config.toml
model = "image captioner"
train_examples = 195000
tokenizer = "word"
vocab_size = 45
encoder_depths = [4, 4, 4]
encoder_widths = [96, 192, 384]
decoder_width = 256
decoder_activation = "swiglu"
decoder_mlp_ratio = 2
decoder_qk_norm = false
decoder_positions = "learned"
lr_schedule = "cosine"
weight_decay = 0.4
Rows from block 4 of the text decoder, named by matrix and row number. Rows with one number belong to one neuron. Each number is 128 + 32 x the weight over the matrix's rms, rounded and kept within 0 to 255. All counts start at 0. Numbers have three digits each.
# gate: MLP gate (decoder.blocks.4.mlp.gate.weight, 512x256), inputs 0-255
# fc1: MLP up (decoder.blocks.4.mlp.fc1.weight, 512x256), inputs 0-255
# fc2: MLP down (decoder.blocks.4.mlp.fc2.weight, 256x512, transposed), outputs 0-255
gate.462:144100200146146102101111092091109065161106077042138078166106065244165080139155069143193141147079201188057141154057138131122147109189106178051086166146159126139164151125065066099110033124138107117141173186100138163114135156130193183105101106127175104137190080198143226154075168224101139147130106136060112148099107077104091189156062154084153109056094099113108121074080210195158079091078092130156138100092104102112134158149131095105101050137114203097158142079125192124127186201155043156138167146046078136118169086165098102082137151113096130146182163135120081112190146227090191112157093168120105174135167147154183106180087165164136084157073121147127078091049107162109122137198095126159121115123077210166139229255147163154074125139102120176062106204134137137164104155122182
gate.463:197083155166136123105199124129156148105171125124119095148126113178146104171167133149151111192084134120090138146158122088118147165132102166122091189143080086108120148126088150077123137157104154114110089137095171149113130176156123131133142109134133099091141064144141159158128082154143145156124136109140149094121107093136110143164097175101125164101081109126114168117082189138130104106068127167133135119076166157186191173108113154132140164149074139135179107136092172149119136149097070114136144115066078158061073156151106064168083153152136163130134111097126127114146141142130125162083114143029121175143148218156179099154100104091140106172081177105147141086141144123139099161122114104161194112143135133153079112151117109110055133088091123118128154056109130129114139108118086
gate.464:128155098144157148110118129139152102091152147086117180133109149160122183091116115123153111111113108090123150109111130141154146108183145106105170127144102179105167167140117099098153148112147118190072073077092148135167141037115084159134088144139134127100144132144164117166098103131128092137129169093053163133115125081127073181151164080122102082109141122114116160157191119105136105176100181103121159149119126124133168151214102146123143147101070129072100096083109184113141119131149140085134098113092164144174159151165154152166137112107191129128152120095149143179148206132107146087126074095141125168089121128129160122135149128072154139111138112176126118086131103103136107154152105153136105208140150145100118121150150068138181143143130126142124093095127125149161127152096103
gate.465:029085130116073119166132132051113133104085123150201206166156000131071117151076124133155098117131171141059092145132111162131095202048124056164183107141122156038205072122088096079133024137182168150206185182191182102140117163110200024152078131115161103123131110158023095064204157195048050112110130240047118077168037119052156143158107026167165160160149114155069170087196095105151156094189155051128180101157055142144072033127144168088097080098124148024050210140152155125121097123118098131075084123105179081186146111162160222139007061095173186060109128122136151151095060186210082216110127158162176148155182143125096149131147194092059134058131081149180098154016135133143225246085094168165000112174161182105201058170122161201208177081100173166115162060132139182120167120179141
gate.466:153101156163146110105212171060170090115157141086104028174179068202205167157098101059095134220086210134081169144068147154175101187083119153092115202180199040139174121169090088069102108148184104162109070131170255099059153104134179069130143127105088057143182048132136177156089094176112198128128182192169046096120112089066102143076115099173120191074125138090059162118157111098111110107065087069088160096140092153135196102124059088120108139040101195104188122077088180179118210168153000124130152154053078134138100113245124114083172163130159098122184122098092139108146170158177190146191118188098105196117185197124161060189084159002093106067109162130146113126096163078172097214140063091129116121119104165108137078238095226201109162063116119166060195110116099115196112064134157
gate.467:230070178099075087119228208052177089086109174080152022123176071190235134106093123014179127255094217023083186145118180159159149127096237148063106210170146130095136117136177094048124116152229098096105091174075165052053096069183129123097193161112084139126166065007211141098132090203103147123140190219190055074145127150115099138112160123198102172135169143064114128106198190188089155107131070104075138074180124142139174204132037156116126121098085175068154218153051206140129184103103000172118074151037042128141137112062143081069089141113156163109255073132094158127115162215136225119184153204130139175199173221104210130157122174043078083097095210205112123118035086025188125199135067120099151169169088158131098081191108200117072167114137068121098167087099103116250039107194126
gate.468:128063204168095129131107123152099099159062124032135102185138048119196083189139120059173156103101161176050127101083187126058107187139119119180064131198059136063159059153139148162132087111117124161072193242135255051104121079220077169109107075152171066095191141150125046092138209180070117111109152141133103112135088049094155157129200109159125165051120139105171179111133100208101108036135116071064130066107106106160067091011106067107116143155192146054064192075173155120133131091118160140102138000097138129135118068222102116123074129126102100149148084127150102154158169169147175139132199194207143138157143204131151112131165154029188181149139138121047203160091147136247210125107105096132093025095075203116173116173063213131139123083134138139125137204080178127109053113134142
gate.469:106125137067109131141153125109158119124133104144122159105137143130143159103147137133107126133137156149117156135135163113117189161142116134154143120141137114146154175127104111094155125102117115116108108111140140093118134128136122132166143116083120140100120112103113111111100115128122143112099118134106177178155116178112139155082142121135124149118126112139119163135167153128152142104071123099106114104116112098115135142082138130098111153143118117128141118103087156087138117106170104130165141162125152102160109081148126114148094108106185137121157096126142130141119129131112113120161132158123116141055106147144104130178128147119103152061156111143098137135120137127115151143147145108151138155149118109149096123158150146119115113097126145144129149056120164105160091147143092
gate.470:160122144101110103153138136101115121121135111124146143132122117171114102160086111134075148163123150141126109151130146131137141139052109129113150109184121149106106144110156129145136110129119149135200100097148166106090132099158185126111151126159097107157166077121111135163111102130221106103158138140090144173095121143139102141160120126170121122119135113118101129125064105162149155117167147170110114101166162129174159130117098147152107112115135095098134102134103130113152141113174141145133136065103144142128095156094132093145079141116094132150173132128144127087104083124123146164137101102110159176137144112146145119094096115073093097119104130119174137136130095147141106159135088137113143140141045103114117114129104137174142121126084115088089140107123183086062166119121149
gate.471:094124147137119131141141143166155143125100146130157142134190142140103096084169120079138131090115124141117177121134141107118117140100091148148135154189085134129144132130128137150134111141141135143130150136111109112130118111181151135146157107156086133079130150109134100120102088126158091131116157097126160125145130124114155168119088132149101107160149098110092168144118100163106127105099115092151123149121110112164161122148100108141123127166142141134090146083119148068162150126081111137132106125118159090140130096100150156113094112156167154168136167147137136186140113131079123147157088116129133163122122158088114099134115107090156105119101114146100132102058141156130096173133136149147140177157146143101140087140151071096170141098105162148123100111116152116180101110159136
gate.472:127107135141119166105118171141138121127111103098151141189165118146098126046174143088147167137091099122131148079125098204078101140173134120051119120215142111186109192161169147097000136167139133186145206139152148099124121083136110090186105127151091143079112115083146122162075111167147077144052121121086143137099123106135094135116128135194173074134147139096123109105119128123125119129152161155077196155178132144100163056166121103138133190102124141147069116062159123113147091133045107134134114139091110158162137140108121096133108116065203167156151121177107155154179117150133170098165134144084128165162153115107098125055057128066125138113106140227102117117165093175171118127131129132145174114053132179138118182138122083135120137136177197175118089103114181088151084115103131
gate.473:159159098106107166133095151144137160121137112101146093134130130140107154155172118137139138149124113138103094127150153166133148141154129126110084123141127187164142135129108129118135117138117107097154130150097155141179112125088099126123156142105082132131114107117117111101098102117149169129152128157154105126124120122154103132117112130136156127164134134133091109121114114138122112131124178113100102107152127180100154118096151104157089135101106125146115105117133128124104122125072167114127151124109112147122107100134104123108132134147109123117145135119123124080145096123139153144140107145077100153168104130150106120110143099130115128108116121121138096135155108198115120144032178107110140110125099065156158093146116181115147105112154136135121151100121116115132096099140145
gate.474:180121117159096133110123138120159124132177116082121126134166149163122156119144132113132134156129120114140107149103057109122193116143144132024134155176132099130142138101172138164105114165129148129162150133151145117125107112124126124131147118079114088156129067109122141125081098126148143164142139104125125141113075180129062101156120184139149100136111118116109070104108092089122109148113135153102176145172171110103156129127123098138098145116155099145184115159129158156135150120109121125171190166120147158106142106139103125111142106143119160111123137127118098032127151133138168118143104099087117121164157140136105108126091070138140128118114131113137131166139093165130158144066142125166179113168041075157090129109102107146151105113111128146079084136144116066155131073134162
gate.475:154107219053121178059083183134072127116073072072164090181147134178125137137201137121124105194132176103089139131137082109127126071187110161031095143212123163156087096099153132099141052170204000162176178154092164113101094047134076095150138107182162095122119094173160163187129091195140104071113155128102135181035099074049108187127097142080116029112084131085165089092141173147137085095104160124137094089124214154137109180115059074101070202186144152105072138065080160107203156109086035164173150105068070130142103014177170138141109098136164174117168121022115082080173134168112255060104178130097118174139180136107095126225098121109119144181117122213096085127028073139167141160078060137214176148122048178219118189238110075168172141153069167173090177155134122112143072143116148
gate.476:159154152135110130140090109151126134115111113087138160141118074145145123141162127155153125134124129130128157082111150111150106141201134137172124148139123134097100112156147090131153125169121162173091105135186157135134137134133137128147124077147104109138162115152159090117103195133091116133119132148094154149143079112124128156144164151134140109093126129124089111092127134113155115130098149076106155100154105119115102166089151094127134143120121149124128106129150169152135113137100128143161114137129117138144142123151105148135125152141100129114109123094140109158132138108135080103128112149117063122178127113136099092117165080120123106100139114127118156105147067132134150122127149075138117112155097139141172164101109126153146117173149161138121120177125142177169091144114092
gate.477:176120120139099122154123140135104120140149096127099155092134096134124121119128129133154106115144129090112144157094132124142153126133126158135131119130123128126125100139121126150122131145172113137086123137179128140116118116143136128154152105187120111123149117128087105103133142117149115163132121147112116129111117121125119163159150120101153095128139122132111112106100112124115137121112151158142153111111134086097104156131112147137123109142114125106134114135128182126156135132135129150119141132128127108135121098155124094161143099128148130106105106109157151127133115107120138153134143141103113116135167127141144127165107096142120103114102128130157135094128089088120134126119103152127158098122143149125117126099083157127154145132141127102142132123084169133140141168103093
gate.478:162150139104070133113120115139111138139148122099116146152153119137194146114108120149177149097153122128100156153134139140160121098176152104142124141112125117170150129126148145117119088130121121093120112087113163102129109126134107110132111138122162110127144111142205126121093155141112165133107132111098107132126119149114133119155138094142150152105126119116134125098127137127101094168125102102119118100151152087055120113113137096132151134101131118120185096104117155117130127151165134083120114107121122135085094114128149127123126090115106114113138147143141103114142105137100140116115135150143123112093137153129149124125132136129144135142138151166093142114110095102115118123111132102103149142118147134134107150155145127139114139160148124151106141122160080127191154079145128
gate.479:124133182120134135129097070123114129158111144055125096146148124146146086162139147128193170103096119074110125130118161111122122149107120140164139118162124100108159149154106111125072081092135095162127131152112148124159144056148131169086139103125106104123103111139183124112124153137131150128076144102161106164094152112112139156133155151139127175161151134079110128185145162117140114139115089151174143125093168152120101128076098116137112164168138158148095118100152103118116154134103125120142115062139073130107114138091117169111088114111104089126134119128124090117134101138100129078139140159120109124096117143144145094144138135130109161155151114182084145141132154096149125124098144161103156134101088157110148173167128130151129112118109133113130119160116133193169144123145114
fc1.462:152159096091148100136143137156187140137140117161102176054136128129189138081132165109072089110101047063189155139173205112209218079124133159121121119133107076136104192113134138158109184097101086171112124071127089165157157109190070198186145132111163121088116159113132133176100132086167121119145133080202139194069163123128074107129115157167113150183164187131112162172137126161075149148129082196106102160130178135133105188153093152099211122152142148152069139148155086103130072133108138167089120114146092100154093192095133161123133136098123160122111175200113134123171078120134130137165085139136080103100078080132129135163093108118116137144173137130115137132203131087074105095177090161119129162080174149119092093083127149196099103106154059112172100116168178162146179094170140
fc1.463:082118111057112142154130134057152109132087136088161097141128143104147101065071106090118134101097144105134113141167137128143181114152213075116124144136135178134146115080118109095044079118138099116105142140085153085148103088152137165068121144059111125150151126131243121135172117109062123092090155201104141085151163173122116089100142100211094144125097150157172144149179093088104142175153087079074158147073109120075125111086098169147130136048145119105068152109088123079095160114188108085162137115109153157093139159089157144111084100098079095139180121203133093131134129110130185078206163152171156127081118115121134156172165190145101189103174063155120143148104129089116151171103145136195092130133140149130180131137137116149137146145183132153166119135111107180170162113137120
fc1.464:131080122118100167143193108119111137128150107185108147105149157140072134146152137157128131134134122128148115147138129079121137121106104146167092113189126085179120151091191125110104130151082135109205121129144086163176154194110126160163124123059106117178115100079136115145091151093170209137126123139113157136144117227142136073158098162205169091159129153177113120085144134125146128128077119133152154153151102157109113072143180114115115139097148110169167058137116122108178119148099146112148151145121101130114140139113099104129113127114119103127124104121175087031094108147193096080129156119098108112155124127148070108088148154167078163094103112106164157200126108178082118128090179138152117042121104047171112115134112149165107120122095118118163142101125129117077118077134121
fc1.465:027111169109146095148139057142128185114065157070162125119185058132080040182114095197255148143139137159098144105137216135105050205067107014196161060034080081123116049108079125104180091095100160119138189179140156107137135112104084149141136078125101137114151138085162129081178131118044034133162124139076150061134070052111185162108125115187131100160100135088158255068097120101190104068105157083122160159049065098149124075042146120113101212143130172080078226195152131097140085151065144126132040104197202026171141057185146180161091123164155173100101125174160140182089104186160113176116148116151172127171131097095093127103092255093069111156162149170173164187061068228106194143001128117132091156106170186119252127155185071152137181142084088155131104138191155177087118168123109
fc1.466:118124071138169154200174106176104057123134120143107071126131155126104125153123158092067229148102115148119141067071085140108095126131150083089046102110139177233122189184109137182111196100105154178117181141206063085130132174083146189183138121132171091131121104147088122147103167097172106066106094066100139118084186031164159138121112174168141047114149239114113092085098157164096103112144157201184153107150141119180170139165166135125106171116145093129157104209165096124117144089120104172115090087165085131149120159129120062100154095161137095112099142071214113144191096149109100177141067124147186091095102108170141161098151075133136113139143126113124151119114138196136157050113092105033133094057143098158105142104120203127160062127154139184127096116101198084034077123106182
fc1.467:055085111211116167120121069135059110128105130194156139167063084034062141117111123194070080120113107215145128173120065000082146061211058087114087150087191095237090100053145060209155078102131106121215193160150042177138127177000174173095164110136193108210129156124083158068172167108102112129150110155003185135166112179184175080221148134047166016107128090133120092134099234133168161144153101199188107142061067018077072137203240178052079109114130150120093118141210108199150162189190162186123090117128166036143208119095092209029115163139086111106126056015198161136166094094141101123143122175120118109114154031105104172062236073249133196128161092124155109180037063161116170146183184089070084070172136100242175164109143110223157141202055174180110082191159095165111185139157205
fc1.468:099146050104106104067071105067157131183204031163143157144068133192093093096040101211071114139133139117102029116105104174164139070190189144090152166099165167056123186091103081095089124177116162127152109117183032145191128126031166095157089154087138131233178144138216156213131180127177131215084067078125167141066105226128060134155126105149183099152073162227132081113171147063170063194135127153101169134111199183080222130167196075209086076070131106114095015149057171133172151137180175101203164254138086172061177154075140044119139129161120104166053121147077137133081151051118179032077138081045132195109155011149145137188114064246136157142074119093128095091163047155094069083084138115200102091112082127169128153116172182197163037180176162161122085146175159140116161051077141
fc1.469:127134141138109125118137100102115139149189137144155176148091073156085107118119135103147119120094103123158129127146163160103146169171121150113128151122103092100136152166123144118108153106103129143142100120116084194149158140111066122102135094120110111144108091139167170132133137088115112140089133101157151139107120171131098112085112149139112160125150137116095099115119108091171088131119182160109175116110098107142151114125141142124110175081107159143124108091122165124128078160113155131119141126146092112159102107144141107157132158155175148095146146120152150183078167098120105143115141182099121143067135099138141102148131149114141090099153091126168117105144159128119167143135195155171182104096088159130137118115109153137073138132149144102158123084152114176093090136109110
fc1.470:120128132106139100135183150111155124110115158137137113142138084107141135095108102125121131116129159121140092158071100198184136107161135116145134100132164153105134110143113141125176124159114115138129124086245133142135118102095129131097120117120135150150161096136137140139138174104164122144143126094091148144161099104125121147111165111165165087135091092109111132145105104107144142135138130152157157110106154139125108125123116089150150160115083134109095161146103160167158142142137120149169155130144147155144082132131097085194149137146102083156112142128144109160125108127154097123135112130140123155090115165123110151129170111140141112115136129139120103131140150086164106122154126107092098083162121117081149077139122161131141123117149118112081146142113138086110159132107128
fc1.471:137108142103120130143140107165115140103144142071123136110117127125122124131115120173097172131110111110151144145084109117125122083159123179121130158145167157125103118092160140118126122154126121130162105141119087152113131115141100149108118134145144125114148114132142116144140130110148176136137135109148149177148125128118118136144133126076134148126131092144136089154114140078083136136165130178117148101138190133142150209069107118110152112143145124096127119155149115149121149128137146139172149126143133123087076121124103120091162133124085114123084140112139110127153114133121124094113115144080147138101139079116114137189125111201165156125117118118128143127165095163125155141137120117121098103110145096179141162129123127141079075126125107153114092159141092119100144163127129
fc1.472:210147117107100129067178157144121151108166101139148121118072110142103185134110124173175091159103144132110129172141114147176144140174144139137126143108122091090115105093117120170134128116160128117120064127129083147146154072141121141112149146135096139095102134148166113158099151128147187153164126106142118122121084103125107157181127148062081102132123098148142109141100164086163104114151137165145188138139204139173142168146133166137118157183091099114141112125104120140130156092123165137153093156103107135087113137124104098121146160136118112147118148056157108121123194100102129090113123150113120123123119106136159085196153090134110159148146105126139111131145051095105100135070113113169084161182145099155153131122132088137106109132085139105143116097111132167140109147117086
fc1.473:126095129085111122107141110086121121166139177063125116145115137127088118105128116126071135141098146151162120171142099175131118170135164115113133155130144159072148144107189203122092155146094151094175156163085129133149107104124095119130114138153089150127093089154146088158129152106121164143111145125135120153139098147126139136161170112130129142145145073143103096122118100138136129181119076079089082152127109124123124134138125131105096087078134161122189135109147162126134160111166132130159147159147143099135122122104124097082145140119123149138152178127123139115099174127154167122130161133125127119169026116141083165125146114122123174114119080154131087140122166157095177190114197096217111139154119072163121100123068122077142124138109145102161091141138109095141140142118164
fc1.474:124126152091128134111138136120154158115149143102109092141105164131145186122054110142122055153088136106141159213138097189170129135191158141112181121143120120094104108076129124136099100102082116079068076136150125159162128085133142127143107095086125113162134104111190109124138126083093201093169153115128068175131121182074107101142187148083131117105126098147131123105128075175142085138131156113080177104143120127043142146072157086112119172093150120110136085089156119162161100129137149127152175150086141131054113101095110075136161162097122106142116099107167138119096124079183122061149180125143124117108074082133101119189146081147165150129114119103104147185160081125087120164099202122142108127219111114131094134162133168143132123131161140082154139147115112081119120096131053
fc1.475:076171152106149128112080129173046128085143091120137133128138128155165150143182219157196146170151082111073120149104099147091115114117095179067150103116117118118057027090129200099210127130163100103105158095203134125078088076074089092145135104123139094125131141170122125123114122132069119079144106132179070174089093111084132190103068136068182095129120184068164110065095126094138101077103213135092123076116163130120065076036096066099132214191199135127044130144139169191159096049099077152189168129134069188088100027171141102127146081164161149081084133095148116159158118179158112140044223075065075135111120141041053145209093200163159119207106109103129190191111100149090114084093102087120163102109106148121129146158157082109149123140118176129192122158142130167167054209101112
fc1.476:088141162128123091153169151150060108158104094181141147147167119150108094146080098191155116118132129162132137155139113121103115090119075125140123171068136093137125131144110139144129115116110119099080127104163139091124133133135162143145121143109123128118156102140127145139128126116149136101162083147122124082132075138121114140171125143110139173095139099148113161155169135135150158158103139128133163121092154141115162145099148128159161118175129129150125146152156142169132124110182108177137104164105161116152148160140116144147134152123125123096097117152106145158167107160147116122103124112139121129116205144099125146148131155147118146164119112097127162113092159088116128173141149108137108123164150160103125084157152118142121106127084156095095150093147096148110154095169135
fc1.477:108165157110155119141146134087137131111124108126130108145128113088126145133132117183163111097138137129138105091183161140116110135172108140138140122149125102134123178143113116144131151128133123129056122135141167151160127169135108117149120131172107131142127122102167145110124166126095134126083085157156099138133142083143140142100123182128081116168131131091137124124127132136156133126127126117142169096149115143150131112093119118126100117182135138124085132170120115108094107154144132112097146130154112144121122100128106159099127125108132131154144111150125118115146141116126120129148154153156089129106093136113119133157138157114126120129129141133091120120116134124130140113171109131109120128113112156091127086108155140123121109119155133160131161125099130140142092088139131
fc1.478:123179088144102124118146136115127131143121147083151092132111131145152164151141152181127123140131119099141142111094138166148110183093135098137121132146156170110143143166117169091151143127126108120129124116189167144164107177106135137153094176108133139127082101180145125133133175115146134152130143121130120107122128106101134157113177114127132104158119127146120119084149135147092150101121133088124091102160167118147112165135113082154145185107107137106109137173137116168152137161114096117121143140081133119113109159173112088181106132136115143126141155079151132115099140123131120106107069152151160146163129184151106137122134082171163098159133107106137129145133097173148093125113161078108132178122132128093088150141122187108126089162101120124150155097130118084120120088138127
fc1.479:161188064146121136124099136132151158076151110065162139124074130141051198076138113146112150125136108150146174080087070138119138146125175166076134166106153126125116104098152115136124104104130158147118128157157130141121118129101146103154123109125079088163111104149130122130163125144165144111164092131154175138141146171130087153155111118099155058107089136165124136077066106130130152129158169164161147132146116142111126117077143180124140130153112052112166108091148113191147119150111108168157128198111118098148127180159126082148143136159108124111127126126154133114085130137115163136126110101114139137165088047095118128107114114162108106112148121128148132088127120118138103142120128139144105118127142090117124111106086103118061128121159105113166127103123154106083137114146145
fc2.462:120107109168125082096178131149144111192186105127145124177121143201123072116105000115109157166102160141062068143099124150126145137128139149098127156117107143140146160096074061130144120132130124123173159138148124132142139151130185218071122083121089097197153080135130172147149088183151130147116143126081126096147097131111110199142110214105146112143122143192117115087117138155172118092109164138123150103120115147107200151154147164105107146138095120142114070100144147122151177181152089146140139174090133101139137120105123137118116121132139155147174122092139096143144140198112152102106133157100127127118154165195159116142088191132138063104065107164121151134091144138098134165139125127136135130073080136133171117199170150105074154103080087168110111145159096073101094103164121
fc2.463:176080137132161124052163104071144139136171104133167109111073131143130131101195172107134127182128106092091142160224152107124204149115138169121131135146147118108112116126120163127075100118083120094159096158076137141182091114082119115117144139099120095096143136107117169195131147132169209121117119150130110075098119173124057165131144194131124097176122137123163139128121126142151154064131086157072164140145123122103110183127116185106063188114164075203114111164102145107206170107122099150172132163117103126112077150105158126161123149186059138088144141151149110079097150076092136102148154175102157153120139160053159114140149086098120098153065170124126102062149062102153098139126103176173150155138132114156149112155097196170046104129157180123161157073148107148081108121118106
fc2.464:138107121109190137113121106130105134177169109169105162132076097183171075154157000115059144112117142156106113176181174074158164110149078098152141172182159102154132121101153084129126075130116125144133111115147160117048199099105162139137120074170140130107105157156150138163154144188118142127098079108150110192090107117135116101148156160138122177140130147104108104114079113126121100088090117143156140101118119124123161097116093125103124088137129126220152132139138153089114152163155164130146179150142101125074138101197104137103111183123081017122099145144141095098118112125164159062144095155112087106084154157220105158133170157119142144092111157142076138142107131159156154087167144128158148117125125101117129157156169160155156062080136106132090100111128149127084154101138107
fc2.465:104087215123104064102148100176186113156171120106198179107185074160171046218134079150224056130083195148103065138116084148137092164164100093161035133100134097121067101120151150095145117159059151139163157089127110108075084057043190095072096018145184141180189126160159116144139175205050066210192082093076186096126096061081086148165114137120193148140175093106188059017076165118184051073104217188127196141100163105069154146095179079206097206139149163138164145158124236119174187112031139070090100089154104123136094069163122093135047159161113152147119028140124114175203127212083149099124160123122058184170157163094139100108082165118074126209030159137143176121119045233127160151024068154130053088070146169147134112144209138154170146196144133169115074143167163084100109099175196
fc2.466:070197093127150129205120151125123042161134116092035177178146168161082134193106008100068180085138094200087057105122124144101077107117119130149152078093150171174150177160076040109198066042116158147151153148206119155136208115095115110092144121098177078177088134225096097100127116149162105089079092150095102108175170089132153095137083051148133120065119157146070159134076164118132153089138133124115076089105080120167127068144169106129162092149106137094134110121192108151073133149198161161126120090145175167194154114143153108170177110147143120171149176135162135140153134153126181131119063102224189098132123145207161130085153145131080118106121130140163117235080224153107143109168126032089063040087098115132198167126137139086145160105123048210071132138134141066041187133136132
fc2.467:065211068091191172184107147158095171104048159131135238107105178075056139132129255203082097069106002255193074119146061174086077057093039133138159091098095203101050038155127183182150133110093196139160178149155053126132045119123158091180055124198238140143005180216108057157120184033159115103099086095091163205084112133142148085192156070059125127085067102199158158153133065105073136142144151137221094108100159143170054070066166107095123108160152088111141174105183091137091074073142217134109099198178194182103135175190124089156158172142135072156079168138146097132080071056139060115045159077193194103120070084034000154121131126225206219187174063069089126176136139180100168068135236095162170095106169161111097156065089036047115131134196207159198146193094192147000165141004110
fc2.468:095124156173154255134087114075149109041069188172072163146083126144124219118133255044124179046110101161205125131127142146137146135153141032137180055205132145089141195181184181187048144077155169148070092176112195083135170079146085091192090162156118121044108189050086001098175153100130131033106163107139030111097203152116155133088202094171119088091166211146092157179152039143003171198196067050138151136145102132180007066102018097079124115091203061126099090148241095033150129122109219118053120073155207090184125151121029126164150072077148080109164148112132126120067127048116127177158130222159147078108144105047156134110255088064142197098255153137069152080124151101211132142089119165061088077142132145052134147077021187171095120059224242079134148116076151170100154143083087
fc2.469:097147103097145150153145112113178136152140088162103132138088106144145163072129159108159085129144147131166105055081111126113172116123117129128110142161161124112164147168091114110134155142142124132128089107134127127161142121123123090128155120099130131149161088159134168120130181134136173156146142170123119103104102140122140129121095082096136116078106090121122131070103160140090104111122100151112153124130134163118129106111112145082148137090139112097141096161113119210098139117137131115136130157134135192156121133091108137127132129149093113167120170079117139123122127117134153096167098110114085099079113129107145094138172078150132119111116117165131130097165129098149128143145162117139086082152102145136121125112099125162063136137181131118191166170085131132135112126109156
fc2.470:102157150118144127089149122126137135096087125160142197138152112185149130126090105139148126154079119141093119112120134146124115165099099113148145117150192171109091073127135146128114133096133153177111102138163113163131139165087135126130109111082094148133125102122127139137110133174133154140156113129105111139131158109122133212126130153096100149112127094125091125097089107128147125116128143120137129124159122116142119122115102115119121130092157117157093159127146135140147122120139131129121145134110107176126099113127135132158163122130132158142152088085130115100162111147145094146109113101139131137158115163145130082122141100106121092114117136146138117120097131151099121096154125129133149106146115122094132122129133153102142122137173132124137145141126112107097106152110098
fc2.471:139090109128140152118128096126136134121115129117090110099090103147132116118150097121138161112147118133106146149111126110115150137117161121100134123154123128169111173108133130136143093164148105178125126138123102113130121149183104149217101133122137134136136116167134126140130134161126130129131127120171137139098128090144138169087131098144156154113089161123088134092138153136107128177133177142125121146168175139136142140035115093110107128144108118108130129134135119120132116168129141148188126127116129142097158114118082085144149140099121139117096151149105116093102105138121121119105080127115111120103128095194122107158123105124145103120121098156122128103087106145095160061121130127121147106152083151086113100140134163147107069148143136141122168141104119150093104143079117
fc2.472:154027117102151135163183134151115147141133173137121171115099149127143064148134037161065093122129126154085150164114082123152158089125127141155169145126152154109140123117129119132154133137133171120136119119122115127089100173123183127152141113172184135129101111155120161087155117142122125160141085099151155148104127152121146132141146102086125136081121092148125147080141102110174124157140154118098121111124132072109105127100148134121101074077095097130195111153096173124114112139125142164142124211125132077093146123160085166073112184128104099118096183136105115121127112119115085148096163075109121149119127110140095165139091161169148135143090126136095124080138092137106146105181152133105177139153121144148139140147146121130129126120134152094132097111139165089147123122127128
fc2.473:141130171151117108107116134121141132141116132118136096130157106126121160129116171105110132142121121102108127157146150139148067115145113138106113129077144183089132148120100113142148188113145092153115141094152160134116128095135129077105148121152156097155124142184120115134133111113115147165142159157054151093163112161115123134087129060104117136142121089132127121130153199137139115119099122106117145130117105126120159175163169120111115122144061117095157156072076124168086145078163169123172140111123127106157133160161151145121115157210108168119136132174161151186140234113087170145108114119112126167141104094125170139125103124082088122159130081122145092095141097118087074087210120142148078173139176115102104134128169141119131108196084137127167138119115115130175123127135143
fc2.474:088185095127131155097112132077155161128107127188111220100132124117107139108102133113111125136098110120174117151118111175168154156106065117169152127103188132083132126086135122147173171097155169134178081068138145112154054167112176096105138134108093090170139118120124138121101111069112144125125137116106127122151091144063113196115141102115119053158091119099159138117128166097118166118136111067157129134116132139139122180117112162120108131083143124171148126177112126089113172119140145093141158114102151146158055133122186142181114144171121170109166183162124153097126153138144132116145101111155145118099112141064112114122133082105120130123139087119103106135121123103114081131163116144174040164106107106134145144089124141193104182155142111110108165099151110110119136156116115
fc2.475:123162114178107084181139107174169117157226203140092141054109159116116187122132161090172116058136131091255122085103137149105117199152159076177147050089110133187147222109143077144156186122097164141040094120168087127116169208098101179142085075063170255135155174097145112069060201103097103215173139140175078087234156119208161045135121103158118166123193132116045165142104118088082156159141138127171093167131088110189131157135157178154207066135048074138199087164173058160040091255161239100099092109166158144108120172082099128130191080127105171156119152214151208202109097138140079167096034142172125046150085115128186062102167063162069098067200195077131133142184200079136159110128089066019057086075195110055143063061157133141116142146183019047059091111131091120080216099189076
fc2.476:113115163131092112089146136189128144129162156130118107106130122125154130158149158108175069132122183096149156131127138170094137090158141143111129149131132096126113101113122102108121124146129121131141122125127131116113088120125148098115159116130103151131157091117091120158132126114126158129112128147176133142167130133127094071140114146166114140130182124122137121096118103104143114123134100125160150142164123123109127120115133116133152152187196112108136127118125136140131131173094095128134122135082148135078165126152146112109137138096134109132106098122104085129141121116122073100152171128100086133111190158120110123185089131090150112126137144104134144118112099142123143171098109133165135104137136148134125102128108144152112129097134117122093116108128132123120145148132141
fc2.477:131154131137132098094123138094135131124148140120133080142146140146095128102151139140105134129097117147111129138142107118106129140129136113093099101119154118158133093093131164149111071119145162086134151139096101124175136165146151109140122129117109126124130123158108118093126173149128114119156150162150109110124152103126121141089130157118151135124112128091123143091116112115146134134127100115124126117111145129133111128120127116118105136131123136140122132154134140113167125149142091159146118147101140110146124130156148114140118103119137124098119124100134071142111080127142132131124120118170129110116149095089167109151128136174139135157122152137123135128085137121155127155088116169160118104108094138152161164132102086135083131110133150130144105151125097125098100126100117
fc2.478:092115111068137148125166124105125146135119108151095130115127095139128117141110140156087126147157102076141102128119118131148137147108109093116150098065130150142118129097156149132135088130122116098135110139152136093158114126103142107119147124141108120102119101133142160118131098100134138110112159128119116089110087167137161196104164128107120087144128127117151111089116129124107118131117129118104131132118149099145089119164135173150133143160149139128129110171144144144123105148123175145126094128117107109139076121095126153166135136122162150113134195135138127110131090122151097171115102159128173133141179087076147146117108116145073127168144155137120118156104120133134138097104103162119119125089108101141141142134136142158133117157132125126166167072135152123078133143135111
fc2.479:140110110097127113144158079116152102112137099148135145127053101116127127119161066132134150162120068116121116134134151128131137145113083155149099161111131140124088156135159106119144135115102162085133096168120097179106091138127104129172127129112174128152155127119054122131116138122131149116134114131142151122135123119156109120137123111119116164143121108171115153079154076122170131133126134157119115115121098135104139151112146102111132117152149144176142080125148145146149119140126124173142118173146144134132130134118102158138148158112134102112035151151101127146105169110187105131156126159120107171045134133128106118170113125162118145104128107081150096108131104144092134135101126107188124100098140139168141116091143125116140144138167177141147138124128106183110110165112115